Rows from block 5 of a small image classifier, named by matrix and row number. Rows with one number belong to one neuron. Each number is 500 + 25 x the weight over its row's rms, rounded and kept within 0 to 999. All counts start at 0. Numbers have three digits each.
After each neuron's rows are labels from the 100 images, of 14976, where the neuron reaches its highest value: "strongest on" is what is common among them. Only what is clearly more common there than usual is listed. The data: coloured fractals of 300 iterated function systems on busy backdrops. In brackets: how many of the 100.
# fc1: MLP up (model.blocks.5.mlp.fc1.weight, 576x192), inputs 0-47
# fc2: MLP down (model.blocks.5.mlp.fc2.weight, 192x576, transposed), outputs 0-47

fc1.435:514456514482468523492507507508528582475522483462519516523494491485494497522462490483522471531498477453465489504504505510492493470511458506524464
fc2.435:503499444525491498503530473529517474490533517501500484509505491532512508494482505458492521458497453516502475447510487510543486484537483456509495
strongest on: yellow (75); sparse (62)

fc1.518:490469509449524514495471501492514471504486528555530518569470490511501493511469511519492508476495464492510525451489529505550486540509505537519486
fc2.518:482462493489441550487518498545520474502529464523498496481466530520493493476521538497551480528537496549506473489528466507521560490499496505503493
strongest on: brown (32)

fc1.509:441505495505516516519481515494456525491534450487466493503469494454476550499479460479514528550500480482459510463506540508525513489502490518501556
fc2.509:513471521467543458503485483521481539474460529531490500522506529496484513512529436489493471494493492494530482506489516455504542513502520470499515
strongest on: purple (95); sparse (83)

fc1.92:501491524485529462511484496523469532534452460497516514554509519486465494460510500489552501556477486482479529448496497567508545511479454518493493
fc2.92:517454528493495564469511471536485548524503472505477463486504528462525515487482486498486493483544472559494501472510487500483527471495519487525460
strongest on: orange (66)

fc1.205:436485463461480480455512508466472496499529501508537486496484514518493519483462492506469516508495500505494539495503493506499523490477500502528487
fc2.205:515508495534486524492471484498488523517550489447487469531472490469494545453492529486474564489482497490472512486481531514499510521529484453525447
strongest on: brown (81)

fc1.3:492498521485501521493539521533521477459519553490562514487523493509498497486489499483488463466498477499459491501495493555487462504510463519482494
fc2.3:490470530463502486489485524482567510508490503516492475454469533518503457485507513467483466554530483500498530514502513509440505511523471524476499
strongest on: white (33)

fc1.497:522519471497513498506503451487479517498533496519511512494497526437521495478500495549511488558474548477461533473488509531511469488499462443531500
fc2.497:496509548508521478468497537488523510517463553485517489460470476477463476477479485500539491571515533508535492519492512518468521522497470556481539
strongest on: white (49)

fc1.49:498494501474556464494483492521468474499517508476507484527428508501507506509525488531489494483501508514455527464493519539486467550487475502470496
fc2.49:507504537443486490498451454475503511546520499465474477483524486487484531482518544462520474529451475508496514526508538531468487509527474490498483
strongest on: pink (79)

fc1.350:487466484507521494512492459507476476481476467532484517515518494481491507534509505535525495526561505498531476521521495549518506510494505493465510
fc2.350:510497537459519495491488540520470531514493564490506472511518458453478546474494523481531483491477495532521486491486497524527545490542532460487477
strongest on: purple (100)

fc1.360:489491542465466473533506526457488477516502459502550469545448497472527567466500486545525471508496499506462456509457502541532516523548477457521535
fc2.360:527461535483479523506533537507523477428495489523498471486518506498501451493485479500439480522544515548476513489510487529469517501489466535501475
strongest on: purple (55); grey (45)

fc1.481:431478496483448532526491504517495514498498480528508504532504514453467498493456472495495500552512494500481489495454478571503554513481455499508549
fc2.481:516490477489518508479502496512511562464528504495514445498460520508488498461481476499498487463501481533528500475500511476489536496505523487529524
strongest on: purple (61)

fc1.7:492483536489557486512507499460516494471461530493526533515478504503506521505516501504539489489438501487486500507519494542490497516504476452495487
fc2.7:533509509485486511509472487480475527523529488484447475481521510469517554492503553475518509445488531515456510509511522541490499514490502481494463
strongest on: pink (49); dense (29); orange (27)

fc1.325:504478541471475489527501510475497535496503481487545482503426491478509508501463479518501465514458463502471514470461515494473478519469497527508533
fc2.325:484471493492485513508481478546543484473516509507492505527502526547505465500512494489440473512527495518516525491497470494460492487532522498507524
strongest on: pink (92)

fc1.207:505499505491525502471465484487486497493508498511493559521523501477484488506473454541529474508486453486485509510496494489472536470506458524524576
fc2.207:474541497509476482506457464513503495499532477489479460502491515508479519476513537447475507501469475481485502534520528516466511525535456496541457
strongest on: teal (100)

fc1.233:415516502464482471493453490462500470526492475512522478559435503478517520484480518514509498540516523502488507492487505535492500508512454484492510
fc2.233:488496481487494494473451503441483510485494500489494472461525482472526488498506506495562487530499495501501514536509500547475520501478488564509467
strongest on: purple (88)

fc1.395:476471469453517496531507463510484502479514485529514518504497511484501505457535462543505468546487503512453505461527480526513496499522473500520534
fc2.395:476485550509502542458481525509530518500501516506496479491505478485473473495478516508510492579520491543505510511473503492498498514510485539498524
strongest on: green (96)

fc1.85:501474516503517542491488459523540518458502529519520510508515515499499543505514468482515472501468519473444488523509466517523482547518458470451492
fc2.85:521497483520491468520490488522536489499535492524471498510480515540480500507489529461469511444516515478447516512512494518475452516513463491468517
strongest on: teal (97); sparse (74)

fc1.224:471499475456515516475479524526503495478529502482521531501474498493531519494485492527487479519511476521412479483493531510481490526493485506536509
fc2.224:483477503473479489511489476474511499494501533544463491495467532522535496510529498470538459552502499490533527517512528535473449556500484514483523
strongest on: purple (27); yellow (26); colour: grey (25)

fc1.140:489495505531507489509442498485468531475464490476521502515464496482500494483508498476534505472502499511503511499454472513480496558513504512451512
fc2.140:522486514516509463469499519495529492496456492528506522512519504501491470498479470469504504479522510481454505516485497492484474510514504493442518
strongest on: white (75); sparse (65); grey (25)

fc1.112:518441493495456484476533468485491475498494495494515536525473503469521511512489459504519507500504489493488528460531527521476509510469465503495513
fc2.112:497501486525468485509530517482470471478506461507506505439498466536491488495504493545466497490499524498521484523529513511490479499466451499527521
strongest on: yellow (68); grey (28)

fc1.19:449503461486477510463514531463460524511521518493550481497469501526493481456478510479448515503483504491488503488478490515499502474469470529527500
fc2.19:494517510551502524494455500487482532526540516448500496504481451466478526449501532520483568523482490467491502502459551487484518532481475466531477
strongest on: yellow (81)

fc1.330:523467508467496506460470541535506496492534488497493508498467517482489496485523475527527497530501502519445561467513523541506531522518513486524519
fc2.330:500499542455508479535507483488501513479496520513489494513496514506538539513518495515538463512433492514548507493500487528526560508528515477516499
strongest on: purple (100)

fc1.271:489517493475547491487476505529508480495498503506518469497423515481540501484510526514523525506522491513432485532469495543491511498504496509521520
fc2.271:467488516455453513543453491513511505494504495549485522496501535519515531524552510499502470535501511482473536527519523499429515555474537514477530
strongest on: orange (65); brown (32)

fc1.333:516513462503481524447520491503538493462526521530500505492472495496516505525503499496532478519533494458456477527520510517453495483502458490509510
fc2.333:510479486490496493525493512490556501516521507535508532437517501514486488483508542475508485514503492498478519476504515527463541501515535520456523
strongest on: yellow (97)

fc1.320:478488438503503498504458489498467501480493493460511533525506511464485512500488481520495499529471515517464494492479500530536494463489467472490494
fc2.320:512505486509507473492535525424454521556486500503501490470492446496463523488481484491489501467485481511460459504503501521525535478488492487487528
strongest on: blue (100)

fc1.511:451532488449474508471518512540488506515530526522538490504469528475499515468482504508515500517515499475508504488527482508478497495510483525539531
fc2.511:513506486522533506499462486517490539475517487470451457464479482488530518490486530479505534490490480495531511477501500540474518495515484471543433
strongest on: pink (89)

fc1.536:499491527483526490513432475532516500564502456535520473526497505463524524492547508483527459530455478472460474527518455527465521560494489473497516
fc2.536:505466482487484538512470495499503524492499491568483520489449541501515539506535470496491488484531476512460521481508489468458488526447534515464539
strongest on: orange (95)

fc1.438:482528508523483518475439508479550523455499497551502520504508518500486517505505519518500475519500537516442482520518491529521506523525412495504522
fc2.438:530508490501530463518504483513529500505506515510492521505482478515474496550461515460500500441488520492472539515508504555497448495531490480463496
strongest on: sparse (88); blue (50); teal (50)

fc1.10:445502474525474503490500453512493527534516504514525524501522531444482505492489517482492509552477532493484498468488502552515483505456462484480496
fc2.10:510509544475536471468487508480514543492496549495506468475511462465459511456477502476521476498492474527508463511490512519468516501518491520486503
strongest on: pink (56); white (29)

fc1.156:474452472443531502477526468529483511473487471495494499534467512458482528471498485542549501530458481468483503472504483551523527476490474452494503
fc2.156:516501503510556497478528501484438568478466487477522474463489437469475544474488496499485507481495456515511487487497514467505485485497501513537497
strongest on: blue (59); black (37)

fc1.471:466503520472459545511484489477490563520484446517480461520528496518488523500486525537513497552497505490495522525511507533478537479517481506458488
fc2.471:509486478529512532492511534535474495488469488503479495504509511492536505524503496546470529476545506511540508455487489496532513504473512476527480
strongest on: orange (52); green (36)

fc1.26:444524451473445533493489508514460544525546495511526474502457533473486481512465517511471534554501545522477518504469517523498503482468503507522498
fc2.26:519487478488505474485449482487535510511525514477470506463504504503496519497487537429476498496479500486476514500495538480461538505514511519453509
strongest on: teal (83)

fc1.331:478519483481461512468475494517487494514504503521531480512493496489501499523498518527515464525524515546460519507530526539498455524516483501477511
fc2.331:488542485542512478517504513509443501513481488487516507452447460509531513507510507516504529466485492442524505511499533538508481525512448485538459
strongest on: black (94); sparse (77)

fc1.452:499452483472450532503506513499494522500506561468553483540497510496559528500481493508508519529539507524482516489501477530509496490512493536502546
fc2.452:489498508505519520483533487550484510496503480466499447517503486499511496485488459520513504510518468534540489493500454490525494470500455490551488
strongest on: orange (66)

fc1.442:522511507449470493503484491503510546499499548499568495516460471498500521471570553510504494485485475497494514557488465513484514495527483515503493
fc2.442:504499519472545449495470478482495517453477535500497491508493492492492492507504487497498474508467490481530510492478516477473487490491494479519461
strongest on: black (96); sparse (61)

fc1.313:513496539495481474484498508531511482466517477516510494486518490471469491475497529473501452460540494521485517554512477546515497485469504523516484
fc2.313:496474470503503465510490499486516514530479503537527517444509484492468499496493517482531477520506450515498519517490510503506495487511511576460544
strongest on: yellow (76)

fc1.154:493498521494528495547502536465491510527523479510488448516498507483487509500474444495482485511496506503506530518505490512507510584510452502484505
fc2.154:517487511456479487521484480500510526491507508542482530516485522495497536509546488461476481486470514476461533503502520470461515542488522474462521
strongest on: sparse (67); yellow (63)

fc1.423:501512474491449520489446507490511505494508517556490512514505511489480460486470499531481480515471497517452523495503531549516491505448463537506522
fc2.423:508525509502514459511503533505532459484494487524493518507516502527500477545472487471560480506492522503485548529530488492479506473495482513456503
strongest on: sparse (87); blue (78)

fc1.445:472507520502486505500492533499471522535485472527515530528479514479462521509508454512560465531489480509444511470498524524508535518520470530512505
fc2.445:519454512461492518508508493544516515487475499532507480511503555519507508503513468473500469519506515522531504457503492530491573502510557462481506
strongest on: purple (99)

fc1.512:523540492491486511475510523507547487504467496479483509543488525492521525489477468520536448548516519472514457510527511538477501524476445481543554
fc2.512:540471465479495513493507505506550510524512549508507491485476496501511491481493508473481473497504479544508478436493472513488508470554536478482508
strongest on: teal (98)

fc1.219:442505483450536443489513499521508503515479449478523496504456522503466473495465502531498465527469464508486490498507480534482471526487500500526502
fc2.219:542496512510538537470521487504514566482516522458484472505493463445487494460480517493483516507511514532472513482473518527483501496500510480528452
strongest on: pink (69); orange (25)

fc1.179:479481484495518509501531499453477493481539493539513470506499508512491505482463472507459489502537489478506553501543473527519519539489490468514511
fc2.179:494514510519466521510445458477493523506551452483496485492489475500476523470521520496475534519465479480455502525506541478490496536490456488539492
strongest on: brown (61); orange (38)

fc1.319:490494526503458509456463496476491518491482500572503471520513516514480471497488536536480495555521507482474519537497517538544499499501496502508481
fc2.319:458504566476476514495497511507466468506473480510507516540512506497498511547524469537512483532497454526506508548530467494525495483493479523500485
strongest on: green (51); blue (44)

fc1.357:522510540494464525511497481502480521524533488504510475505484502449458457490496522529481491510467491544454541515492534522477501515467458501504486
fc2.357:520489467486472501534523494517552481453526474511464503547514528547502498512485511473491487474479495530466489482531468512488480467511481483498488
strongest on: teal (100)

fc1.153:488482472502504498478515522498506525523518532514547496505486511490466504485470497502471509513496480470469530512501455522511516555507501490529498
fc2.153:487526492542541460509505495518473488480488497490535517469491448507543470501511502510545525502497471429536506495488510492512523510481458498543479
strongest on: black (98)

fc1.72:439489500510475537497521503530507549508512495488519499502535508494497476507480471468511541540498499470488478468487477547500528487483455497495496
fc2.72:488495531510488524475500512489494538500542489464491459482488483474467510454490504510503510526495473541467467534502538461492543500516487533542519
strongest on: pink (99)

fc1.177:452503534460506549488489496537514522547455460506493463522470514507521492537506534500543491576494489509488478533516512516440501482516439559529527
fc2.177:491487524512483551500503484536514459466480490507483510504486513501519498530503476546461507500528492543517485490506473494493490471469521503516521
strongest on: green (100)

fc1.419:472518471501452481484462496514492505517527533529508496516472496467500496482547473511558515513510495465475524548485464546525509504475470473484486
fc2.419:496541475540521475505496498488518461508490491502520531442477481506509474529490502500562523479473498451530514511497505512458480505506459494503507
strongest on: black (99); sparse (71)

fc1.560:517462519490505519461540492480503522517497506535523463543511484459503499504498516533488521517541449467468527503529511539504523510544494497532547
fc2.560:473479526472473530492538537544490490498498498508512462508491519519520509501520480527555458526508483558543508504514444463531494476497506483537481
strongest on: purple (46); yellow (26)

fc1.482:481490499469492482484516523478464506516531488489517537494483494495480532499478508535491512511477453507486489508486492556558474490503499505514507
fc2.482:481498509434493473503486481518497517497497490497483482507552517513514505495508460501473451513479474509519545544508510469494491506520471491508524
strongest on: orange (69)

fc1.190:465492457434477522504513481508499515445508533490534481529481499478551513495483483550548458536484472503458532487503492536518472516556498531518540
fc2.190:500519491508474539491508494511448526524530493466495483539522512534538532497513452517515529493488489518529509490498515448510522497499511485514520
strongest on: green (62); orange (38)

fc1.111:482510485512421496450482481534469476473535542532525513504465491471460503490505548522528502479473520503482522523475539531494478515517468502503498
fc2.111:551471502472531480519500500487540496480484518516488542491489519493495516535484511474507492471503504502483516487485486519492480492459543474447504
strongest on: white (63)

fc1.132:505456546518489528533506535465504475525495501495510524519469522430495506529510506503489533486488479529474488528512485506504481492497504510523482
fc2.132:483487519478449513525495484520514447492509454531511486476510519540474524498532486538480460507502479532482488532542480482507470505510461533535511
strongest on: grey (62); black (38)

fc1.421:501522510473484488495505520528440514572540505542495533534485544487525496505526516561519490549482519491496542509545531523494498522465490509479520
fc2.421:534493477537519475500484532488498510507496521470480503495472459484484540504458504450491549446488530497446504506497514495493493491515509499444510
strongest on: blue (86)

fc1.345:475488432456478499502486489520499492437474503488495543528503501466485518491482513514534529510487470500462489498466525568510533494462441504495528
fc2.345:488517466495507490521487515486440524504486507519511550468498470484467547517515502517520503476489497494460510523505510479521553503454539528472482
strongest on: blue (100)

fc1.113:492476468501476519508492467478470499455507510556540500519500495523488475514504475507457467501489497496485547471516503508516521490521478500513537
fc2.113:483499505507433515510469542511492474498515445511483495550451541517507531508531513490520510515503519491449509530543484482487532533511480525493519
strongest on: brown (98)

fc1.354:468495486511454531464474494478489542493523512533499480510489519474499476493482505509475498553529553540425501500516492513472510504508474519504480
fc2.354:484511537468517483499468490486475520542476492484491512518513458456490543523494493524499505502464452514489509536492510502517508483488505512490461
strongest on: blue (100)

fc1.543:489474504544495506501523525474478509519498503510499525525522487426476482534488485479514529486483508505467489523502502521495505515495445503541499
fc2.543:543484456503471500537536537500494466478484489526499494490489502549538545527494480497508491438500535524494516465540464505494480484491502466499530
strongest on: purple (81)

fc1.380:524495514472504452495478509518521475559534483500509501528488492453513512491528509534525485486506502529422504528506488543456504534483482506510488
fc2.380:531525546490506494522483482519526478533507495507502490501488507492498520496501505500453466568511495491500509504516510446518515481449467515487482
strongest on: sparse (75); black (61); brown (30)

fc1.534:505489475467533522504530483524456514503449489469518543534536540505510463496499495508537475525454517463492496460507463512472501504495479491521513
fc2.534:503477476515556482487523484481502525501459487508477498446510418480497481530461452512535488499535475501510491480501490463520487464437503532504507
strongest on: black (77)

fc1.25:472525511504503505475511493483506484481517495474509507534446524487523525496492486558518503505516502499469490467500498494468509488490498508532473
fc2.25:502536513496505515499479502481482528529543469458478473447497468480473522469498534514508526474472467508504485501495543494468495483487469475529473
strongest on: pink (100)

fc1.136:490482501476501470531507493529475510537490465494511535533474497506512521492491457486545537502469503513506507447469500507502492500490432508469486
fc2.136:500503499491476540495510487477462528509502466502494489491474466495485525489503472534486492488486485546487430514539497495503525489519508507518519
strongest on: blue (97)

fc1.122:506494470533488519485518476476481494522506441532497513534495481459475543479526472522527489558502479481461496532509491524493552504519485453533541
fc2.122:521444526470477487513526538505529456458463500543493484496513559529528499533499465482469453515521523542511519477518452510481507478502501492487497
strongest on: purple (100)

fc1.510:510533543494510466495501496490483509448511465436502490532422535491535498492503497500495468487458501488458494482476531540475460502466468476498482
fc2.510:515499498456501498506487466488500523526524506462486459475542477497507512474520524478521464512464454528531515480518518515469465484508477461528467
strongest on: purple (63); pink (37)

fc1.174:491487505476541451452489468465497517505508465513565505532463523510524513475500500495492512508469492479519507499471471512533517547468451498515532
fc2.174:526501516539516496503505488503482560523496484486482498487488448482507499488503528491477499495511489509486552523495497520478472523521492517479500
strongest on: pink (54); white (28)

fc1.273:497485484498490486515489509531456549522509490536513520524527526492523473503484472486497526528471483464457486481485516514527535484500473495458470
fc2.273:486471515491499524485512527520507545509505497500508447472484499478516499458499485512514468558525457557528480492497506486466512503516499530531498
strongest on: pink (81); sparse (70)

fc1.315:472509486471487494482527494496532519504469498501505493532539566501511470507478472531526485539476542512508502516513498516503491507484470471524521
fc2.315:513476461516524515488529509455530522511491552493503491445515424480543490481486506491475481518508510539550489454489477513494486479532515506492489
strongest on: yellow (63)

fc1.378:519508513472534460479510512524502519530474468462525500528491517473489506494529500491513465504455481499485467468489491558515523513478473540509506
fc2.378:504486490518500553470524460540482537488528487489488468515530525459494538478479465509444525452537513525507517473479506476471504501497499478512483
strongest on: orange (51); green (28)

fc1.538:515501480484455519527516448502459519547515450518492439519524525488464485533497483507484457560483496476493529475518498518461536523486459507498493
fc2.538:508475501462458524506475465527545496483514496530463479548506583527541532541517480487473459495515514519474517483531454483482517510516519505502512
strongest on: orange (68)

fc1.339:489509461510552496479466497521511511419482517551512495524438499467510518512509522555497483482484494517448523528499518527456509523502444498459489
fc2.339:501496480499483497523459520497488510495515504528474516493445502496505563495517549470505514479484493481484504492511527538485516541491544490481515
strongest on: sparse (80); yellow (37); brown (32); colour: orange (31)

fc1.180:493476491483496534496506489495466524460462541523537505548461505488536524501458479559544479518488483504470490511496511506498508503526485514533534
fc2.180:481507523504486547497509520552484507516511499464513485557519536488517523504511466526536509509516494526528506501485488467525508501490528491521494
strongest on: orange (52); green (48)

fc1.352:499489493432483523514476532484455522504499525511521530506519510493525508461558472530546482532530490494474521482501482535508535513526500508511516
fc2.352:485510518469514479490486505516551484519487502487518490505537486531510466500506505473524456544469473507535479522514508496486535487543523508503469
strongest on: teal (40); black (35)

fc1.436:511482487469516507492483527462479531542521502543528451507487504506459551465467497529515520525503456484475532477523456539528514545534486497498507
fc2.436:501491517504534454513455529474488514509478503531473504498467538490536500508512489462497489505499495450510545538502546536445517525467496514494484
strongest on: orange (76)

fc1.176:448473470480528505507483494483473480462497523505508467519502504492502504500493468489491529514538500520490533483501487542498527527519488502478488
fc2.176:502512494497467523495484475508486518512550459472484463468492499465509561454505534494495521480480465514463496502518517484481514522524498501520471
strongest on: brown (100)

fc1.23:472498494523518535489495513500433492520515542503549497493489504486469439436490485497514523532511527445510513483473492514496561514456495512483493
fc2.23:523500537508494506486487511487501503533504537490514511478486456434462523472501507480487539507476487474471506506465521493506515525469504490455509
strongest on: brown (100)

fc1.228:486478493489459527496494504519467527500488563485565490527479494494546485490522498483509515511554490512475510501463501544507510518540493508509534
fc2.228:495474552497503539498518522555503492488518477465505463555495499500532492496495494515501502510507510534505501502498476468505481489486456476530470
strongest on: orange (90)

fc1.340:457460468500523462494502482524492506499476491514540530524463502471499500488525515480540515520483505502445496523469472548524514472494469477485519
fc2.340:539510486500490491523473483526470526466522469509481484518503519491492549471505505473471520454484475490441504496502502490502474527501477468522464
strongest on: brown (98)

fc1.218:479485458475463508485437499524451492496513484561500458514508490494534511482487482559519514518506489483450500487502530526520527483446468502538505
fc2.218:501470472495494500498492499503529483486517487504471492466493524532526491513484524464534483535488480525503540499541496486443551486494528540485537
strongest on: sparse (63); teal (41); purple (28)

fc1.514:485505523495459485476456499506532518545507512509525502529474516487506524497505511531506511512496516517492517496505493499496501488542501498524462
fc2.514:494545488503522464502473490482507513515518453486496482458484473487462521481470538489520514483457470493486499515503547511476482485534449513515486
strongest on: pink (100)

fc1.212:423512493447486518489535461531499520475504509492483506493521490503520480459502487513498505556486465469495478436489474533482493484513457520485495
fc2.212:467504551456490514478481532494538495532498480506501494472493512488469453489525509508544454611518504506507509535496528486509496510500491545488520
strongest on: sparse (72); white (42); pink (26)

fc1.168:493464494526522517541498500497504476524519514512483503564554525471540490522492443472516518513508512508491497501504500496568513510523461509477570
fc2.168:488517471471509488493536502474478527525509494492511467478509445503497510477495480519513464522462426540544454465514494479526481452526474515540505
strongest on: pink (54); yellow (32)

fc1.281:522500454519501493487487497471457503460499561495581502518513528455501501456476498504521544477493513450507513522445458489546512500479476502508489
fc2.281:490498507517515517514522483511495494466480503516501499490539529517528492553502471538492510487523511501559512472486465515497487499452509479529530
strongest on: black (59); green (41)

fc1.386:463498505488529520508470492542520489478517521513498477527485497467527543491537512544546506547471477508452484532498506522510480512456471501486496
fc2.386:486491472520478540506446524557473505501509492515475485515465529493524553494512509491518513487531501501467527493516495481507534526476503488491488
strongest on: sparse (68); orange (61); brown (38)

fc1.563:523452491488527490484494470529535504471473508492550501502475506494524516478515500471538471483485516459443482539487464504481494501498456505479530
fc2.563:515513475507485487517484494532517504479536476492462480528485527502511537479496516453459526452497478491424546518515504495481442524528473498496464
strongest on: brown (98)

fc1.87:494516455521488496501509498486476482444505502503525476526507512464501515487511448472511490480519524486462522462497495497492510503488478501520518
fc2.87:480486514476461538494510505502463503518501478469496504507534467475478561506516477556489514492475491540498482510517484479529481492447541512504521
strongest on: blue (93)

fc1.35:479479482478494519481501498501446523495560475505490528511486504481497455485510480524481486517504477514451572480491521550474525526473469510481520
fc2.35:519462485457490480508512467473510499466515514514492481483471502505503500476504522450499466487472513520471497495518522548489503485515481480490480
strongest on: teal (90)

fc1.17:492496531475509511542478486496496512525497474521477498505460510482493494496493529528488482532447490503478513488495520531487485489459474519483480
fc2.17:486486493507512528490507496568510501453491489498474498502513527515529485538500475533468502484538497516533485473512486467530514488501505502560500
strongest on: green (75); sparse (73)

fc1.521:479531504463468517449507468539535517485522507509501551478484492461543489485512496521496494549502500502460482503514484549471473475469490526499537
fc2.521:480510512513481518528443521521533502530511520494502505448482508483493511466524526472481502524512526480470518519492566511472505546502512534482577
strongest on: orange (55); white (33)

fc1.390:442480501429474509519496483486493512510519495477515486504477514478480499474510489457485486552467516495432519474478466524496499523500473479541524
fc2.390:514494506471485483480475512457523521522536510492503461477490492502502514467490533438504487527473449498504497486506511510473525518553485498493465
strongest on: purple (81)

fc1.496:473502541515532486543480550467471521498511515486534526542478500456491454494523513482540506493445488523489468496493472522497453508500513507500507
fc2.496:489459535491471528508510494526492455485471460530517498513519543533504478522505477521471482550553469523489493500517457526467503509516477545491512
strongest on: grey (91)

fc1.269:483473507490486526548503481483459517522540482528498450515520518467498521493459473494485491555482511491496477474485478483503546519508461503490514
fc2.269:499508514455457484536488463478521491478541482508465510515486523517504543506541509471493483480429508474481509525526512483462505530517500481507518
strongest on: brown (99)

fc1.424:508501493486512542504491481501494520474505545456524487525501491474535520514475496514526480516517504500468516519481504495535480493531479501519551
fc2.424:506493519523507531479498503556490510475511486464503448529479504482509516475485469494510520500528511521505507491488490492541534499493457467531471
strongest on: orange (97)